config = dict(
    horizontal_flip=False,
    width=192,
    eps=1e-10,
    batch_size=32,
    final_lr_fraction=0.01,
)
Rows from block 6, named by matrix and row number. Rows with one number belong to one neuron. Each number is 128 + 24 x the weight over its row's rms, rounded and kept within 0 to 255. All counts start at 0. After the name is the row's rms in percent of the matrix's.
# gate: MLP gate (model.blocks.6.mlp.gate.weight, 576x192), inputs 0-47
# fc1: MLP up (model.blocks.6.mlp.fc1.weight, 576x192), inputs 0-47
# fc2: MLP down (model.blocks.6.mlp.fc2.weight, 192x576, transposed), outputs 0-47
gate.35 092 [127 128 117 146 139 105 114 131 130 134 127 137 129 133 111 117 123 138 183 124 114 201 145 118  58 156  99 121 126 124 128 172 139 134 167 121 168 127  93 136  97  93 105  89 119 140 181 137]
gate.36 134 [109 125 120 118 113 141 113 165 131 136 101 145 144 120  96 122 113  68 158  86 164 114  88 131 123 113 165 152 133 133 108 122 150 117 100 137 131 130 143 110 124 138  87  75  94 120 121 154]
gate.37 097 [114 133  98 109 167 143 154 187  80 138  97 125 136 191 144 124  48 124 127 129 148 100 118 121  73 133  90 118 120 157 135 141 129 119 102 168  96 110  80 136 155 140 124 134 113 136 171 152]
gate.38 088 [180 146 123 116 122 143 137 106 121 137 142 107 138 138 139 155  94  94  70 121 130 155  77 131 163 159  95 134 102 121 118 137 162 119 139 115 136 163 101  86 136 132 126 134 151 144 123 143]
gate.39 074 [175 153 160 130 116 161 124 104 116 141  82 122 140  97 124 114 101 102 110 109 121 134 127 105 153  91 172 144 104 152 108 149 117 129 115 135 106 148 129 137 127 139  99 137 103 121 154 142]
gate.40 104 [128 137 122 146 132 164  90 138 115 119 128 100 125 110 112 106  91 127 115 130 116 126 160 130 116 134  97 126 168 155 141 139 107 100  96 139 102 174 114 138 132 157  99 116 112 228 147 167]
gate.41 086 [133  86 153 124 121  94 110  96 107 114 182 151 138  98 139 138 151 115 128 125 134  84  44 141 123 132 167 107 108 100 111 120 103 140 121 118 102 145 102 131 139 161 132 111 138 172 116 121]
gate.42 098 [ 77 113 118 146 162 155 144 122 129  72 161  82 144 132 119 144 144 147 105  80 100 106 158 145 104 117 164  92 144 124 175 133 127 163 137 138 110 123 129 130 120 142 136 126 157 171 113 130]
gate.43 109 [118 153  87 134 176 131 150 159 107 109 125 189 163 128 111 153 146 155 167 136 115 132 118 122 132 183 129 128 154 156 108 105 112 162 113 129 168 116  85 113 154 137 103 111 129 115  91 174]
gate.44 080 [124 122 114 124 160 152 161  94 184 136 145 179 141 123 143 145 149 146 131 134 135 129 176 141 126 149 129 150 125 141 137 123 138 147 159 102 194 111 112 115 136 127  92  91 149  92 120 108]
gate.45 078 [ 83 126 121 109 118 108 140  96 135 181 125 140 121 133 123  36 158 130 118 105 112 125 128 112 114 103 130 116 118 148 155 171 128 122 153 106 130 111  76  99 140 101 116 154 110 145 128 104]
gate.46 107 [ 81 103 142 122 121 125 154 157 157 162 158 156  96 148 125 140 121 116  95 130 160 148 143 135  99  76 108 132  96 136  96 167 109 103  99 141 146  98 160 129 114 149 145 174 127 121 100 131]
gate.47 102 [105 128 132  97 156  85 105 193 140 147 145 140 152 134 122 145  78 127  79 189 133 124 162 121 118 101 159 149 114 146 120 127 154 132 191 133 142 108 127 122 108 150  75 110 126 105  83  80]
gate.48 085 [146 128  85 116 189 156 131 164 136 129 137 122 120 175 118 156  79 155 166 125 121 112 169 115 159 157 125  86 144 136 114 133 150 149 138 124 132  93 152  95 152 171 136 122 112  80 177 127]
gate.49 131 [183 119  96 126 119 126  85 135 137 143 100 133 154 121 122 126 150 153 129  97 123 181  66 126 113 124 180 129 123 178  86 149 161  99 111 142 101 136 125 139 106  83 133 179 157 119 106  99]
gate.50 093 [149 114 166 136 112 135 134 146  87 108 116 105 128 119 116 163 167  83 140 136 124  86 141 116 174  79 120 142 143 113 127 147 118 143 135 120  69  83  96 120 167 149 109  90 134  72 124 157]
gate.51 092 [104 122 117 172 167 114 187 130 135 132 106 148 161 109 139  97 131 173 123 120 121 100 128 130 108 117 105  78 157 112 136  83 168 140 141 133 145 129 109 137 138  76 146  86 104 120 160 171]
gate.52 094 [158 116 144 111 207 114 120 162 127  99 144  83 146 130 115  92 132 118  90 124 165  92 104 128 135 118 134 121 156  79 126 139 159 128 141 151 116 130 147 139  74 108 117 110 122 117 117 145]
gate.53 074 [ 97 162  81 136 132 125 135  85 131 143 134 154 139 167 168 107 146 119  76 147 169 131 177 123 101  98 130 150 122 147 157 137 112 169 141 148  99  95 121 145 124 136  80 133 106 113 138 157]
gate.54 116 [140 140 150 119 168 123 142 104 121 133 157  89 148 157  95 102 138 132 147  86 116 128 120  85 126 119  90 126 144 140 128 135  92 111 122 145 112 143 141 146 146 110 136 122  87 136 147 109]
gate.55 071 [123 129 142 124 134  83 136 157 134 120 130 127 146 135 128 160 159 162 145 120  76 151 118 105 127 130 144 124  81 127 143 109 116 102 144 179 147 127 114 178  81  88 122 127 180 122 135 189]
gate.56 101 [110 120 146  83 173  84  80 117 104  90  81 117 136 159 126 159 113 136 141 120 137 138 146 108 132 126 117 109 132 121 134 147  92 151 151 108 129 141 103 119 161 114 108  90 111 107 129 148]
fc1.35 089 [163 100  90 157 121 139 149 148 111 151 122 152 134 161 112 131  84 105 143 131 147 113  95 137 149  93 111 145 147  91 128 127 136  97 123 101 110 147 157 119 108 141 131  67 113 126 124 109]
fc1.36 123 [123 126 108 127 116 134 147 148 127 107 112  86 160 148 112 126 151 112 139  97 141  84 103 127 144  94 145 132 159 185 109 139 192 151  97 112 119  96 148 116 105  97  78 109  48  62 157 116]
fc1.37 116 [ 92 114 124  85 145 130  94 137 122 130 127  94 141 172 117 133  94 127 124 144 144  98 128 133 144  89 138 152 143 152 116 145 123 153 139 145 125 131 159 121 107 116 114 116 122 136 115 121]
fc1.38 086 [101  94 138  94  71 196 129 136 112  99 128  99 139 138 124 124 150 155  93 122 109 142 126 126 162 146 124 161 119 118 126  92 133 160 168 148  83 146 107 115 162  92 108 131 144 132  94 102]
fc1.39 074 [139 126 108  85 163 140 147 101 113 121 132 139 156 126 130 128 115 134 149 131 144 114 150 117 137 126 156 136 136 165 147 162 169 125 106 133 124 143 155 126 101 131 125 168 145 103 177 168]
fc1.40 121 [ 78 135 117  68 132 154 163 108  75 130 149  79 137 128 130 112 100 165 130 121 133 148 162 118 110  92 121 123 185 136 100 124 122 179  92 109  96 104 146 167 134 165 109 106  72 146 128 119]
fc1.41 082 [105 125 119 135 128 112 109 108 123 138 117 140 114 124 124 129 114 134 197 160 108 152  68 127 107 150 193 123 112  82 142 129 144 106 110  84 113 117 125 138 139 159  89  82 205 145 125 111]
fc1.42 095 [131 136 143 130 123 106 107 101 131 131 159  93 126 115 125 115 149 123 102 167 157 132 165 140 134 150 134 143 116 142 147 128  67 123  86 140 111  93 146 158 151 136 111 137 126 174 142 138]
fc1.43 108 [120  71 136 147 146 105 124 132  76 137 143 115 116 137 117 113 118  83 106 130 139 112 136 125 150 155 111 230 134 133 131 140 135 177 140 111 136 118 125 104 136  85 114 127 157 114 118 137]
fc1.44 076 [129 122 101 166 126 134 128  93 119 120 141 145 124 101 104 111 129 148 125 143 107 103 106 152 109 116 162 151 107 129 165 136 122 148 119  88 167 107 154 141  80 143 147 141 155 133 176 140]
fc1.45 080 [129 112 128  98  55 149 172 145 126 138 152 135 144 144 111 155 116 159 149  82 104 103 129 143 124 153 102  90 131 157 118 119 127 123  80 102 156  91 130 143 121 157 101 130  89 172 102 111]
fc1.46 108 [151  72 183 121  98 115 142 163 130 103 145  57  95 140 138 136 122 122  96 163 149  97 105 140 134 135 158 137 117 129 107 142 121 166 135 154 112 128 108 150 147 169 152 124  97 150 152 112]
fc1.47 106 [152 124 123 173 125 129 106 131 145 125  86 111 137 101 117 168 159 129 141 160 174 153 147 145 172 164 191 131 105  86 139 112 150 122 122 115 152 131 148 140  67 140 136 166 146  94  84  72]
fc1.48 088 [130 135 168  88 107 104 137 133 138 121 128 113 129  65 134 115 148 124  95 127 142 120 107 142 135 123 124 133 146 121 118 123  99 145 143 107 107 152 120 125 109  87 114 132 156 137  98 143]
fc1.49 122 [129 116 126 135 163 127 179 164 132 107 154 116 143 153 132 122 139 158 152 119 134 179  98 119 152 140 173 126 136 141 109 140 134 130 156 120 147 150 131 111 151  81 118 152 156 117  75 107]
fc1.50 097 [138 142 144 110 151 135 174 118 117 127 120 105 121 129 126 135 132 134 144 139 120 144  84 107  99 151 150 113 106 107 135 114 130 125 114 141 136 138 135 163 103  89 123 140 138 183 172 135]
fc1.51 103 [121 126 129 166 163  74 170 169 106  85 127 130 137 115 153 144 131 111 166 122 100 106 111 150 127 104  94 101 136 109 115 133 146 139 118 115 143  99 142 132 156  82 178 154 100  91 130 139]
fc1.52 110 [147 174  93 164 130 140 112 140 136 128 122 139 145 123 159  93 176  94 136 164 162 105  96 124 106 128 120  75 132 132 146 153 155 130 144 156 160 155  85 131 109 144 130  88 148  91 118 147]
fc1.53 073 [101 128 133 139 130 128 113 127 135 133 127 127 171 102 134 173 163 149 112 141  99 105 101 120 122 157 158 126 118 125 115  98  75 117 131 144 108 117 134 120 113 123 108 137 123 115 122 117]
fc1.54 111 [146 133 111 141 134 146 112 112 125 124 119 168 178 117 141 105 111 154 117 118  88 117 138 127 114  96 114  91 117 103 118 121  96 106 115 140 152 116 115 118  99 146 111 121 172 179 115 130]
fc1.55 082 [135 118 148  82 113 127  93  94 114 139 103 171 155 119 146 142 152  89 138 125 145 136  83 107 123 111 147 133  98 130 161 120 150 179 127 104 131 126 102 172 147 121 164 166 125 133  95 126]
fc1.56 093 [171 110 106 117 140 213 140 167 142 142 129 121 122 154 105 147  85  67 129 128 146 100 140 117 116 106 137 155 141 140 146 161 164 114 120 145 110 116 134  89 143 123 137 101  80  62 128 116]
fc2.35 093 [109 127 151 147 165 138 142 138 184  63 113 172  70 138 111 137 123 137 152 144 147 124 125  95 147 133 158 113 141 214 122 138 139 129 157 126 139 135 133 133 152 161 184 182 141 105 134 124]
fc2.36 136 [134 116  97 144 136 137 127 146 152 119 106  95 105 120 153 132 131 139 123 195 114 119  80 154 133  99 111  68 119  80 169 141 155 142 122 134 102 129 148 137 153 141 136  54 101 165 113 107]
fc2.37 112 [112 112 117 150 175 160 171 139 105 113 124 133  58 138 114 123 106 171 104 130 117 112 138 119 145 144 105 172 152  97 131 125 136 145 132 142  66 125 117  76 125 153 118  93 103 163  61 116]
fc2.38 095 [133  90 150 120 113 128 117 113 141 115 145 116 102 135  99  82 169 130  96  88 149 114 153 148 129  70 202 141 149  94 119 142 139 117 144 146  95 130 146 102 109 139  92 145 144 104 126 119]
fc2.39 064 [156 116 162 120  55 116 118 158 125 201 132 118 106 125 114 141 143 126 157 172 138 104 114 161 125 130  88 115 127  66 118 131  54 133 112 121 151 122 124 119 152 128 144 140 127 128 124 121]
fc2.40 108 [122 125  81 115 154 105 132 106 122 141 133 131  94 115 132  38 132 143 104 142 114 130 169 131 122 149 129 158 133 150  94 118  97 121 130 125  88 203 115 137 124 158 150 119 129 157 130 160]
fc2.41 078 [119 161 111 139 117  86 164  71 166 117  72 125 126 131  91 105 127 192 109 159 142 136  68 126 123 114  83 148 124 102  98 115 149 128 163 133 129 124 140 131  71 131 140  92  87 144  93 148]
fc2.42 100 [155 182 138 140 107 142 141 134 116 169  83 150 128 133 150  53 100 150 101 112 129 105 135 155 128 152 152 143 131  87 130 117  61 111 109 124 134 142 129 151 120 144 112 111 109 126 159 101]
fc2.43 094 [142 103  55 146 146 141 192 147 116 145 128 142  61 118  94  85 144 150 104 170 118 157 151 110 122 158 139 136 210 143 139 139 129 144 122 142 123 144 116 107 135 153  93 105 126 112 107 141]
fc2.44 079 [122  98  85 136 152 144 137  77  77  90 127 140 137 147 169  88  97  94 138  97 132  90 123 148 152 106 161 139 141 136 126 124 128  97 160 116 101 144 132 148 180 119 125 185 159 117 121 145]
fc2.45 081 [151 115  91 102  76 130 145 122 158 113  88 122 116 144 153 150 133  87 115 113 142 133  82 173 155 123  76 111 111 121 104 126 113 110 146 131 143 150 149  88 151 115 147 161 117 184 158 143]
fc2.46 115 [130 126 151 121  86 124 112 172 132 124 151 162 130 131 157 168 125 120 161 163 132 145 105 137 114 129 132  98 145 160 139 107 180 142 125 112 115 151 127 116 144  99 131 158 112 140 145 102]
fc2.47 099 [115 166 147 124 187 143 121  63 133  95  89 111  83 110 153  57 161 173 115 130 118 143  98 103 112 106  85  78 147 148 151 142  90 140 120 119  92 155 134 163 160 131 134 111 142 130 154 151]
fc2.48 079 [113 143 131 106 104 105 156 116 155 120 139 136 143 133 150  38  92  99 186 101 108 130 102  92 125 123 136 150 134 102 135 144 107  91 146 117 136 103 151 104 132 101 117 118 140 128 102 119]
fc2.49 136 [139 130 142 115 144 113 123  98 109  86 113  99 100 123 132 163 124 124 125  51 147 143 198 116 135 164 168 208 152 173 130 131 128  99 108 123  96 145 118 124  63 133 138 142 131  76 145 122]
fc2.50 089 [144 102 129 144 121 115 100 100 146  34 145 109 138 121  93 137 147 100 123  64 159 128 133 101 128 144 137 177 138 113  88 118  90 122 148 145  95 106 159 157 121 151 124 188 107  98  99 135]
fc2.51 091 [109 164 119 106 116 107 103  81 137 108 121 141  74 123 139 142  99 130 136 175 136 162 176 161 137 149 157 124 121 129 159 148 200 122  99 137 109 108 106 144  63 149 142 108 113  81 111 122]
fc2.52 105 [124 135 126 136 161 124 154 151  95 165  56 135  94 128  69 158 103 113  99 155 117 105  87 152 123 125  79 150 125 177 157 138 176 139 161 104 113 143  94 110 151 124 163  84 143 147 108 124]
fc2.53 076 [110 134 109 150 165 141 160  64 130 109 134 160 152 134 120  70  93 106 180 158  77 121 104 113 123 121  92  86 141 113 104 112 157 135 119 107 153  89 119 101 143 139 138 121 107 183 139 134]
fc2.54 127 [165 117 120 133 111 122 113 131 111 119 141 106 126 147 138 166 137 106 205 171 168 149 111 134 135 142 134  99 106 190 108 120 206 136 132 125 118  97 110  83 138 153 165 140 123 147 136 138]
fc2.55 082 [140 151 130 106 133 122 143 114  80 139 194 143 167 141 111 111  57 147 178 113 111  99 116 138 131 132 152 137 123  94 129 139 133 107 140 123 113  89 119 132 122 112 123  62 108 117 106 120]
fc2.56 090 [124 139 108 118 146 162 146 160  78 150 111 108 108 133 148 135 146 118 129 129 139 154 136 167 140 159 106 129 131 144 124 153 153 143 120 139  93 181 119  87 129 154 170 154 141 138  94 140]